A small masked image model, trained from scratch.
Model: 32-pixel images, encoder norm layernorm, encoder activation silu, encoder patch size [2, 2], encoder width 192, decoder width 256, decoder layers 4.
Data: trained on rendered made-up planets, 9.8 epochs.
Rows from block 13 of the encoder of a small masked image model, named by matrix and row number. Rows with one number belong to one neuron. Each number is 128 + 24 x the weight over its row's rms, rounded and kept within 0 to 255. All counts start at 0. Numbers have three digits each. After the name is the row's rms in percent of the matrix's.
After each neuron's rows are labels from the 100 images, of 14976, where the neuron reaches its highest value: "strongest on" is what is common among them. Only what is clearly more common there than usual is listed. The data: rendered made-up planets.
# fc1: MLP up (encoder.blocks.13.mlp.fc1.weight, 768x192), inputs 0-95
# fc2: MLP down (encoder.blocks.13.mlp.fc2.weight, 192x768, transposed), outputs 0-95

fc1.295 088:102106123151105102098122111092142141114146122151130182136135135145094129079100112087157121075127121131114127126084164144119122125117079123116114137112088099068104107102111135163119079128125130165124128089099103134097139112160096137126146129128126146112175143096201157138166130153115128136
fc2.295 088:117147115110116134119120175158112153150132106116102071110133139146147141182140142121121124177114102135121170150152096135120115117109159124137112145107166149158125144149145112099105176161136136082125103133148162124140141107106163099126098137152128149152068116176090115107110152120140116146
strongest on: rings

fc1.164 100:113122091147172143106116119132103088084150150159148124110144136137156122131143112119169122153061126096108136132145129091131116127083142130117120117151133119144150154120118089128147193135138144120149136144108101115147104127095103124089153099113178106140189135137096114137157127144132152144
fc2.164 089:109165191137142128108126118131144144110133100114091101170105098153140140139115117149099076132139125166139141164120117134127146142146139093106147153100154131113113140110132134141121151129149114120164142155128121137143102110135153139151124135129091160125122080110090130111108096100137095121
strongest on: polar caps; lava world

fc1.60 066:135159157127152161097092143094111120139132112094118103128088172131192119104150150168099158140093152191107113138193106129136132108080127178132068136159132152094114169091105128161090110139075143111134134107150145150152157116154153186140096136115102129132134114123137145154156141127131143117
fc2.60 076:114100118143109124131141130152134141108108141146176186126138120128093141137141101116137127147131083080160095123104142129092154168165150132079122152121136099149160095134152113097134127100233115152099118110112162147131125171126165096157130149146125119098068122121099100110130131119123087098
strongest on: ocean world

fc1.276 089:103158130046094120126099120137139161138158074169105129118091091121126120221126160139121122134110144150082136143108106127135153127111142117142123138117160086131106140140152152134163117102121119133118136139092133135093126130139146099153130114133120142110124158127151087160161171121130135111
fc2.276 093:116123147219145130119137122139107076131133169043139147133149148131157122042121098121123139119158133124178107136156131116129099121137143146120121130147123171119141127129096115143119147144175138142118122120145143124156150105127138144099150122138125107172158125130112157116109099131126125132
strongest on: lava world

fc1.122 131:122126098153099153125095124151125151074105143106111137138104132115147142109177114160107124125109133145109108121154118097097089183135163129117100147107174154145145142151137122115106160134120110136137122121121111111115146146114147086155087049135091152181158127099129077122134117118131145115
fc2.122 125:129131163145119122144166172117131085166127131092142107119145141172129144132115098125174147162138131127151140164117132125161169084134136150086110125122119164110147135081103126171131157072094136140135130149125127111135122121155129123082118117115176099087084147119072195126143122103124171111
strongest on: cratered rock

fc1.103 095:124149137160120109075121117149141120164146140129094132152128096161128138141157128123083139106117170172127162118138119143132157131151157189141112096091136092157162138117096144139114113111112090123143125142125119173100147140115150121163096119153107121131102128123146166112114135133103090110
fc2.103 093:129126157106098113152138117156156148102124143110164116108087172101129102116161118121153124159100098150094115139149173122101144121109123116150148102137090147137147179123137096130069155137132120134117148129142099126136123170176120146112132116117117109118124104111077122114155117089145141106
strongest on: ocean world; polar caps

fc1.84 061:096134133151077122114136099135132170107077154080114120122171146141125161134117122116114150084143148112114103064113158119091111113148101132108121146147165125133186099161166132126129124070132125152115137123105152133171183145121134117125097119137120133150149133146141153140119113160129122128
fc2.84 068:147118127096145135148102173108160111158159107156101139151098122112138105145109077149170085157139093117123121159123123123155148124117133118147151136140095130139084147145104138119138118173073127130162128123148103111113092114140101127111138138123090129099091164092101130108145150113118127142
strongest on: gibbous; cratered rock

fc1.654 070:104121118138114116095142135180092111113099152108122135100088089113124081065093100126176138151142120108076102136162158144109136132168143085114136140072140127130117141128126157145134120130097134136150161144129109134098167118114154106123141151114113136100145121110077074176104135129131167156
fc2.654 072:133139139120145158106143121125148131142144131181127162145145142143116154183149171128108101122119138143160131130137120121150109109109093154133110105181117132126120155129153115112150131141119082111111120077146141117135096115091086131160108121151143113160105126117156192081122144163123100110
strongest on: glowing rim; lava world

fc1.553 133:140138085126131161119076142181136137109162125115116146125122166099130122090106113093145160133137166119162159117142169145145133137090127128153121133120134182137148117141172153097135101158125145143144094158102139153131103167161151102112165128093155089125088177070168117130138079117111136117
fc2.553 125:139098138161148111094166114123116128108102145147112139134142135123109127161119125130131147088092103141096119089114110131114097115156151116094129112153113110132124125127084090109089141155144084136138132089126135145129140121094110169127110112112117150086163108187127102131135130195178126142
strongest on: desert world; full; glowing rim

fc1.736 110:130099109162105153113121106152120084131101134126159125167189113098127125134170127105150105115158105113150140138116150144139103100129141097120159114129105139151096111141114129112149125151112162160117148136102134173124140166116092158144171118127153106075122150129120102115132116110184154153
fc2.736 124:094146129105172110146074175124134151108114121122130122081102118170097154142136134139126100089158168106107080117130080100139132160101124126116088117110127113117152166122149098125128113111080122102138122119169142109165126110146130126118122134162092116108123156145090139125144110122113121126
strongest on: ocean world

fc1.324 084:124113115097129121086142145167117106137100108116167101144098124119130136155125155108083089118120147119168144156107107144128137078129138103140159145127101128106116133115141109119155078129124157147124125159107154147152113108186105126130130094166134128096097118151158159116149114138177084117
fc2.324 083:153103137137126123132128142099137126127152143137088146094175134175113147097138097103156145135165106140116141061139133109105120135147124119130114117137162117153165101153104134149098167162148102105121133070152164173073171135104138149144149144074134153155113135126103132121108148137074127129
strongest on: ocean world; banded gas giant

fc1.226 056:117151137152144142088132113142115082159166082151135146143110117164120124166091117102146144098101140145120150189102153130145105087137125108103098123137114199152120171126153157105159160106138122122101137142145153155104155128138152103130140147116098092123122097114142119087103153114174132080
fc2.226 065:130107154109117120176108166101149152111111184126110136109163125088129143113131119185119091165148124132111103105157106128107170165116117130163133139151106060107134083140118109166132067113132114112155173113137092091137110128108081168159104107133174161111136160135117124149141120144078126156
strongest on: cratered rock

fc1.676 120:119120123135052120136101123111141164132150156154104125109136151142174082128137152141154092133148146127122142189099080120148090112131130173141123118114115136158121111117130146161089112115079104115093158104150156135125122110140114139134138130127150119129135106113121116137107163146133148145
fc2.676 116:172097124145186102144128103144159097108115069103113141109122146138148135125142128074116137123115081169134133077152181099171129154165099143128135193160143122098135115153113112100147156100162163126187121116116161084119155128100116168112117160125093144122137136133127148110118141108109122128
strongest on: lava world

fc1.38 084:156136124135103118144134096161140154131146159134097122099120134097094130129121092122141137139120154094116146098133122131150142103118137081137140173167113145146128179103179149139121141113088115085163103139171111139127093105102137091107098145126143120119158108132154127171173125143145112151
fc2.38 087:108145109127172155093094149134172123176100146137148130144129117143133078100110132113133169105120110145136121168127129151104118102118137130135142107109128123114125094140087086122083139183136140161144131094099123127118139117136125163138113089107131125127155127118128096132091110148145114078
strongest on: cracked ice world; full

fc1.386 110:128172108133113126143128122121131177122173103085126093132053151136150091138173124106158108110170191129113097182119174146133107148121115145138117116100122106107109120134165146138126074130103148153160118144120102148152133112104101132165134101110136136091115109142112129145123136110151120115
fc2.386 106:122098174121115140161146156143173104127108151098151150124147116144138150175078121163128132136090116131133134071173095142101094151121160162127081138092140147156139107127065122097144155132160106130100153101110092099138117124151128160128088165136120072120136140148106119123152115120102130145
strongest on: desert world

fc1.660 142:092144081180134169145135121127143091104130192149159129142147133172156131116138120093149150098153128108154119115142108157136105114125122150119161144150154165153096129095164091092081184145097156163178098112126136142095091111097116140153116126112130131127134140118159147149139119149138170123
fc2.660 147:139115138111163130086148121169081125126160090136108154139081135094130085103119142121133124124119118117136157103128112095144143126092114118134139107170149065131123165143118120127159115133120108091114106111151104100115138137157110161144158142168102140122101151168141154101145142093127112166
strongest on: cracked ice world

fc1.247 080:125119122123104150174141119140104163095102110105150111110167134144116158116136131103138139151096147149168159103093135144120129140130117150128120120162154096138134138114104099121132106124124120144094130155140134106071151162139119147137125071125122093164195117092171131139147084088112109144
fc2.247 081:149121124122174146071116108122125103153167132165117104122127136129191111089101147129124086115145106122099080149149115133143134097076126101128128142111110151091109137143170153123132165142097110085155133136130106125150097130095156110137118198147120148131106115143154107131119154142143149090
strongest on: cloud-covered world

fc1.344 098:091121122108141103143172110123158135124107100131112074120171092119145173133132115132135149126124164171149105156115101114077147163111137132158205113189188151127148121135175135118137137099127110136139125182069136153144129144139119095130172074134139140099097139171156121084121103104157109140
fc2.344 099:112102150127121165117127119133118117129119205107173162143114131129125111132157132090099138094084124143134152101096164136120125090164081109133083118127080098127097105107111149134116133122134129103117082133188113121116128154140138151114104152118137151160090104123134132130141109136155139131
strongest on: gibbous; cloud-covered world

fc1.321 151:139158112133158102172100133121152131116122126133102135137101134113168106131156130166140126106115125132134100119111106114106096120105120142124135122098160137122080145137131088112126130104119121111127175177150171162111139096111119145125109093118121101148133113162122086116112125129117093133
fc2.321 179:090098125114103138104121153142108140130139100109108115121130126130096124117089147093112148145170130120114148155151122147162157141146129119120144157122131149113180134114138148150120144117101141162119132078112105107171126131115123104127136137134107158090108184092151167112137124077137169125
strongest on: gibbous; banded gas giant

fc1.23 087:121157127136093134159107128108126104167101129153141142116133122121138130123161088122109107124155116150133094149156108119152115150159116150145120114129079100159132143122151140112104155103120098123154145145138111135142107150124172111134098148123137112118093112053104102087101145102094137161
fc2.23 093:119113114128159132077141112167151158134167133112160142131137155158077148150072139160156122154134147150151172097111138124108152097115127125115137107123183170097113118124105104135120108109132157098101132123132140119138156132133101137132147101141130139125160134185077154146102135155151116087
strongest on: banded gas giant; half lit

fc1.86 055:144120117135110098072163133131153160163107170132110129190114137155120159120101174137090130107090162130134079125145164169125098093106090178137107118173163142134168135141090121149129137096133088134162115144135115151134144172105132115112105104135106093119127113169116129149127140100134130104
fc2.86 062:098125146094136125194095111095134104088157123113154107107139115106131109121140052097177108129114081103122174124109108087122150136152136063135146135109103102112087106125155095113156119159127129143113175115124121105104126104136150161164129150130140142134143158116123152140152127134137126138
strongest on: gibbous

fc1.524 054:096072130130143116146118130095133105155135109161113138146134071121141126117135121118135138130127139100152111156119148094099126104115120127094153156054144110121167120121084110131097121181115177144137142121129134126113115149144125089167104117125154146147114168137141111102129184113138125096
fc2.524 059:180166107094100139115127157164120132100110155079125140155102147137128121134155152137135115103126104128113127107113125135129157125125132119089130118173141141154118080167164110170133154119124141135147096138125123143131135137116114190098144114127112116099123128094135197133146076137125120180
strongest on: half lit

fc1.4 091:111110115111149112095116110104107099090183112135142150116139121166163154117140122116118116102090123117158180124145097119127162132111148106115114127133066112121151111139083107088153123073143072157160120097144119132073129128131143098177159142151124129147120133098109112132138155103129156180
fc2.4 105:139135120111089106153117153128162129158082132131113065140089163114118111136126136143126130157153122142114117131118166146142126074133110138139097148126162119146109124126143156183126159180136152106136154139134137138176121115120124153103102089102139124084131132165164170116116114123139091072
strongest on: full

fc1.602 061:144123161131136130143076124116103150123103114126154161159135120137160118183131170131118103112142119143141123113152117104099068141087108101138145134118147093163137128111140098091118092157117128166158111119140109126101131108138102166063117165146176102157179116104095173135087119110147135127
fc2.602 072:149125106151119144120157125143123123162165135136097106072100138126109152090135074129127162137105120103124131151112133163155168134149136146118106143124116188092127107137135154146136193113133142101118152123124118135153116136117160080167141098124063150105078137138161110119170131137128125121
strongest on: glowing rim

fc1.244 078:105117165115097115181169144152160147108187183169097109104183189163125125098160102157138133103147139123160135109073093139127132198140105162127121113168150134145138106118132139139141128102130123135135112103139142151142106125132109145130118105087131151124128147146120154121141121134134093157
fc2.244 087:137097121155130142111125133120180110109097072100148149148103110070133098180091161114136137132095120150088176107165129129136125077158128123146118155142106090110125152140161158097120141105107131156099119156123103140107149163102132115163077174121141104141104095126112121140139145124112162134
strongest on: gibbous; cloud-covered world; desert world

fc1.18 057:110140118108149174149162128120198125115143106160159122114145163139096171186128162160126153117144143159137125122106123130123142141123109096133146134113123126136150155120104114089107149099145130159141145112182120150143083120139106088100132134118132117119084134094115075130132184076177119082
fc2.18 062:147109125086120054103129129148094127138128145131137126149098107132148128073112126065141102114159090129105139117143112107124107122138148135111117113133100135115104130152176150158140115122102151122090110103073105112114159139153162180175136103149126146100143135159137171114127089178099141178
strongest on: ocean world

fc1.450 123:134163080108154098107090105150094122115123121111106132166155111117089112138142135085136119146130136094125115146105152138093115104116127147091125132146148098153166111115106118156122173144090116144149087144113182165116160142128121118122159128125137145168109149130110138129162126102108117147
fc2.450 112:094096126155136093154172137101193099105120129141132135113125112160130162118130114105096145145132091159108137102165104111171115165149121114139121151111121146134103135135141135121147131114078149148164131053149099059115141098105133163139132131107126093105137129138185112090096135138146134117
strongest on: cratered rock; lava world

fc1.291 104:156120107124153126112091081154135108154112161146135114172108165151158146122097129105106141136126161086104129149101098126137126111114147102134131089118116135131149143163166156137101122132110159119135114115096130122133087149116084093117164107078122175177121143142141137120136113100177148174
fc2.291 108:108142133138056110123135146130113111113117127122137150091132154111087098127109122164141098132066138148138142101120135137144118185149144151137109142153154144119087116138089099128129107136122119138150180101131131127114122135147123153132117147177168102112106137126115113124097137141126142070
strongest on: full; cracked ice world

fc1.637 084:101118120121134112158076131110142137118116127127093124155077131103107144087155111121141144103118106142191131107115127156128095111121085098117131126184134171108104118122105099174165136136100147172162134163104108120121106142137111112127155164127105138160126132145121112120154091141151118157
fc2.637 085:116100158131135154083146079099144103137138135129177118119157112141132115142135148106100119097104160113105159124120102123134155141156172166167110130094115121151109135126109136115130165139110140108095134090151148145116153153123114191091097073117157078100141117117165139137119120131091160092
strongest on: cratered rock; crescent

fc1.314 060:127137117145096127127113156159101153113143093110150133123102126097095125134140079116117172170123132153134180158146112121176111136140175104122094135089088137145100132097119178100130117181113155101128126137146107162116140113163130122139161122094073129154120116125146114111096130154137123095
fc2.314 067:121111138121161131126151106125112096125124149151115138103143113149164142130090163141125103079125098141119067094111146152102150108120081162148152143148162112108129119133122106173112122114124116156152166074093127101138123151104089176114088166137161146110128130150104167166151135117123124140
strongest on: crescent

fc1.347 096:184169124188132115082126112129132139148083122087121141143148146149151166137088121122127143118102096137125130072137151151127131116103111117096137114107111161160142139105115138121126111142097142109181077134104116156073131104131160138108137148158121141078102117068128121141112116109156101105
fc2.347 096:102106170078129156153142171167111088139147163173156099117128120090123115101158141099139088134116146139135130136127127106129137114138168132172153108151139122107119105119136134134128159086130108121071161094143135100155136140145106147135125085102131134154162161151152184118168143126095127152
strongest on: full; ocean world

fc1.437 108:124130116183125115132099171154133142138126090146153096101129142118137149107120132125152113111138111106170177133144109142124132160118132120128136130156107115140101159116137108120146107170100117102135118094131167090153084132111119131134072106110135124111132090095159125150112138115147076161
fc2.437 116:134121141096135145158166089140140118139142157085099128146140131140146118146109124107128106175136167120098064145104131107115097083147133132134126141107162151136130092140098141156109149095148167141132106177116116139140157135152129117114162142154117134128131178151100134146149102128133178080
strongest on: cratered rock

fc1.402 103:113104129111081114147118111090123131168145166150112133123170102108127140090122145131181134117148145144116139096108126120118142093095110120131145121085092098135160096067189140160106161100126142128171103125121100109104121111145139121182103130139142133139159113083121138114097129127103107143
fc2.402 113:115129130153151161122165142151140142054115109090103108120096134159110131156138117179094131099097120135123123169161121121128120158160132157131095121179173168136114160170097139117151126125113146133105131166124143136162146146111115144076121101141125150132053131190133132130137127154127118109
strongest on: half lit; ocean world

fc1.208 076:135121150111139143137114129200143113111146135132100140162122142117148130202141145134096118152104120142116163113172149117134130144108104057143121141136155116129164162130153125112121127098114125107125121146122108088135133157110090116156165122136107093153115121040123096118141153125113119132
fc2.208 077:161132114131134128116135099099115131166105153099154112114108099142103094099113132166132106111138132175127119121108073134111173131107129164118123088120164167132110166200125136139125116126089160122128134124157144153131099114150123158144114166105124142103103150155119139111131064116109160110
strongest on: banded gas giant

fc1.236 113:122130099108162149094136116103162099144106120114147109094131106068171147141106075158134154132103186138140129121121073102081146134174134116103124120095122130165135103130181098129121133145126155127146139122112115161119119132122112127145129119165155157145086095143141159107144119131117131129
fc2.236 114:086110136143112125126162143108106180140135136147100123125140112145130137117116117107144108149097084115172124140128172153146097130114186095158168219142107152108138113105096094111129089118127147118111144120174094144117177127150108126108147119166114101140069159149125123121145130180108127130
strongest on: full; banded gas giant

fc1.462 091:132109104153147145122146132106110126153130144119128150131124080090104163113153077146084138119150127172088132139165168137129132138074134079107160137128137110108096138118141072161141112124106130117135134126157088148116086081149123114137125121136140092154110099102126151113125098113126112142
fc2.462 094:127165147115102142117112114194143115117136114127143058124128147162157098135109178109173126147105123123142124107133070115100120149169175146156075140128120151156159101131127145103114136101119111137128122108090134131132150184115153143127115095100143125104126143173140111131142172128151137128
strongest on: rings; lava world

fc1.441 108:165152097133095102110126096120110179159154130094123164093168098100141128113135149115121193123120138137129107159104108163108102160113143139158137115098130084147122159135106150130129112107147149127115138085144128137154130134118152107085143118160138143132170110128100134142136181129099094135
fc2.441 098:118111157146139116134114157126124089121066086147092134150096144129154104125173155126104111112119109153129172151184140146136121183097136125137111138120161106158147077171138097122103144098110149150108155127097124118125109111153123111118132063116131117103083129143135157148103108107062126125
strongest on: polar caps; lava world; cratered rock

fc1.519 092:131112097072127121139123100166084182128119103133120126094155156123130179139097134138067122127142107106082083151081107104146136143141107110175117161114102132156144114108098103141134130100137158174132123100135138127139139103144118135149154100136130122138151120141081117116108119095169135126
fc2.519 085:117097130136119138103132164113136091117137173109127122135102072118147099136100128094154135120120165146130151116141136164114155139165101130098145134134138136092122103140157093134128108093119125117138148113135143102118144131104135146119123159117096167133107083137174179134122147166101094135
strongest on: full; ocean world

fc1.576 127:154151093181116140134184111141096074104139070111137140114118104127126117127122138097137103151127103122115108189152121113136102123129094140162179113147088124103100157139148128128137114130113100114152135162122149135158077147130104143158161104095159115113135156163133090154112114150142093150
fc2.576 116:140142134156138134133111125091151150156159189123159114130128147105140107145140134121144158117072098145125087109065115124148112074138093171110120162118108123156118117129167082121141131133077128150105172112140165160121144116117146117128138163135137103137124137124114173156131133163154116120
strongest on: rings; ocean world; lava world

fc1.667 091:099125115132129169170133077152121118165098195143171082140113139083161106125123110099110123161120075147148137133144121118146124109168131146110130147175124088120110112139096084137117154150105150129138142144086149099146138103139160148113106119107152094148146137145096128119110117098105134141
fc2.667 101:150141124123115101076133123116112146115191095125092140110122129185121107146156142174089158109147178103094128134091126154151160136088134120135129096067122145127130115093159183091145099147149138134132134088151138133122147128111133125139126139149108103137114132139129105145158133155143130116
strongest on: gibbous

fc1.77 130:164114147125123129116057128111121137119142143121139094187167116122142142102097075129173132116155118153137132122086136116107168132103124154116112145140109098152148140124145129114116116175134135154115121127127137097139115142143098108104145123108096137136183100101186106113125110149162132179
fc2.77 126:122144099122118122138165121120147116163151110137096153099096125157113114149169154139108084136092113095151146113163138128162077146150126085156148111147131158120104121138102091153125149115092123095155146132173120149129122130156118161129117123129131104121097119168112125124147118140106126078
strongest on: cratered rock

fc1.366 119:120139132140149153097098153134136128119145138146124122097113119098145136171104130112164154108119083158102177153112157133096096144095137110105149117151130138134119186163119123136113130130144133093166109121132129156102141082125154105131125134092151171149089123142125105169083134152148166112
fc2.366 125:142100131106132094149155113117117147116094106119134154162106136154124110103133120117111115124120171108147094120126095115138172121129116150125063154142103137126146121109151142120158177091182100119126143147147153086174130144147085151114126117122098100117160129107125118115168122088098096126
strongest on: cracked ice world; lava world

fc1.588 034:123129121142110132154114101084113209114135110124109142121127136158137140145102114177085143117099109136108174151122138114151140178124145099104130129119131151141151165149143121110130131104134125121110148094108171153128115149147159144109141137134093138100110150047123154121144174083152103143
fc2.588 040:124149135125155113100127151181131089154130133109125118134143124107106129094152152063161124162155170134130080115150106163106139093133126144155135133134110112108117093102141137155144145149128138130121114136139084119144131116106111121135115127125152123148141104189128090149093098156093130123
strongest on: ocean world

fc1.452 094:125159093163140135136145137149139120140118136140139149144136138150130083156094131088149181131092161127142133135077121123150094154117135115134124093121104156115114118156132141126174161158158093144153151109112129141191127176085145100113168108154151149126167143119123151100105124155147133141
fc2.452 092:177119132108121088125125135093135112104150127147115123099139108117108190141125105110144126092119117148133138125154135092096113120129156109073141154126105127164101104123124122132122117137135154129129107146129116125147098122121129160100167135046101109144114109087137120188129079121114150160
strongest on: lava world; polar caps

fc1.28 138:153128128105098145107145118137124119118131118118149101149156135179158150140138116133127129142078121139126151147092140171096122092150152127133131105154147125119108129103146150073149132121122123133133149120131124173114127103109110187151133152131138137137111151133100117106124137088140091125
fc2.28 135:133119123140187111114133132156114144098134143110147136121153163094110109169119109139126105096162133168124122114106128093135106141110072137082145146103137112122129126162127103191159085128185142096127132116145096128141107148081127152130138123126128125116159122146161139104119127161114120188
strongest on: cloud-covered world

fc1.762 103:146124165101112105155107079140119113115111144105142115143166086099137179151118111173132111123109135087136111136179103116127117126151113132119039131130127122140135100145168153158140188066130143113144129122111127112108154091116098147119118149163116124116139129121148166054129144125130098150
fc2.762 108:120102103161154157102127166109146135161107116130097134139070156147103065128110149120100148146135130183107161148081108156126129125126138128121138136149135146121119185104092132152128143177124121121098144149153095131137126126156145137113128098109125126137130132142109094185174112135142145123
strongest on: moons: zero

fc1.454 025:123119116116115057157135090163108144132089101117104100132102152177149127148140096151146132093120121131181069122160155136175164128147129088137131129135130119122128151121119138102134116123119117113121132135083139130144111138156145136122173132133135071096102131126131101125118129139142186130
fc2.454 031:133119147126143190092113142103163109129168170156135161116122097106100124135104171120120144169139150119098173116070097132088079125112131150124134145124118130122118121136156131153149126132141131124127114128170114114114126111101118140166079128122130177142166135124120155122125121136128060139
strongest on: full; ocean world; banded gas giant

fc1.750 042:142119115142097133145105158154138090111103149076129174095161104153140188158144150131126117078131150144175154100123160154146119138161126106122101117129120133168191134090122127137136100137129140151099092156106147143183118139112132159118142103129143102115098113125150158130151136104191119087
fc2.750 049:099139159087122143127138111103143150131135124197137096154102154097130088105092078130153131195134115108092109150123114111101156115106137122140153144176124132111106081162139161125139167111116112113144145123150086093053109126134139113151119144112123128143117154137130105119083111152086108168
strongest on: desert world

fc1.589 117:151123149135081133146146134163088156157111155109104167115148102115139127133160178140130158144133173137124103139126132107132087157108121144102126118098119113104168170140141161138123104087120114151137141110139137122176131147111146116131158138159111115094157107157081158159161164127122072114
fc2.589 105:141126136139149116135124137186137115144111103118130137154064190108163095124159151107119112178098109138132160142177112152154140115095152129155099117103161078169139060144113103140111150090122145114160151137128087092134101112160130098121109067108110117080121122134143123120120126129097152094
strongest on: polar caps; lava world

fc1.16 109:148128108159143098133111133145125155164175107136114115157165144104154145143113127124131116135145128122154161162160141099123165114073081116132149140156103137122117116102136108108142105128113123126086110114097115134127126123131089142108134130141098092116140153099144078156118156088088130094
fc2.16 097:100155114141103144167119123120117123132116107134171109121142124156120121085141117134125134094141158154150087128118111140147137136126112116115088140109128120110124084122110121147107077124202150146137123105163077185111127117097135158129112126163140148130143134135117136156132118135102108141
strongest on: desert world

fc1.186 103:143158117180139101124146126102146088167126147153128142089215094133153122109170090116086104163082133126090106111136142132123088087145121110117076128149101142145120096108116116122115149112127148117134116127153143177164120131114142137131128171120127102132133167164105145102094102148150157106
fc2.186 109:180122143137147151147090153143150123086110119134135117119107118163108139118125123150167160109131100102131124122114138096120156189098088129141134151120149107102114137183148151152172108114139118107152151100082109108099124140129111085132124131113130125116159086105144078116130170133102084171
strongest on: crescent; lava world

fc1.662 085:114140103129103153131125143107120162119137118129148111158117096154143143165125141147135136186120133115094099144159122113114142118113117149165155120104112109158093135118136125119082123175143166183141127097142115143092117110134140128119153116131150133105119102184158185128146152131138126137
fc2.662 088:122110120132163139148117114129129129110115135132104103111102151089120144126158117114114069122122112127113149083124157162180130138123114125140103121129152099166162077128132075136109171131116092135155124145087093092130124175092118150161097132117134105175147151091102087144113106125154087122
strongest on: desert world; cloud-covered world

fc1.585 079:136118115138116108129129126202156075094146122130120104129114176143138150132114095174154120138157103120126096140151146092155119111120137119114148148159131123135210152149114150103105117096119090141156116138166126103112128142102141165140141128163112147145144152123126122127164102080120124130
fc2.585 091:108130152115111150113135134046113160146102131143110175110149089094110120126102147124081159098113142142109161141109094171120118156153128132160107133113111116115058104107160140145131148153124178133123130131093129137130139128124119115097112118097168099123126109157119137101092156149137131151
strongest on: cloud-covered world

fc1.424 110:122182121121121135159089149134116154153131176113147093134116160077137099105122149123128088144144064173122106133103073124147151133140138096162104120138105097149123124110121158110143118153117100119110126102191115141132146090107149160143115156140147119121157109098145113125116167170136155159
fc2.424 119:124149134100155145107142121141130115093126109066159144134124083147090176152154142127132099107117143117112153134104141114134147107113123164109091106122155150105123130126119127151133153143208149105159145143088153104082132107133095122168167134072110127140105141145133132137159075139158113134
strongest on: ocean world

fc1.625 114:133113140150092151131181094138135141133119151133136142123143153179107132137147118120101145140124175113126148113106107076112201091134101117155120144113102127129116119180163159089152121141103093125132131145120160138161130102104135115109140135154143092144094101116205148137126101112119145095
fc2.625 113:103116150138143079126089155120154124137131161098082147105124135072154122102134150148128104137148108148140163112146176142120083153117160142160145139170098146133138160122100143151120163153136107162142115130115101088093122136138145115145110110097100126081129149137088089141107166175139116126
strongest on: gibbous; banded gas giant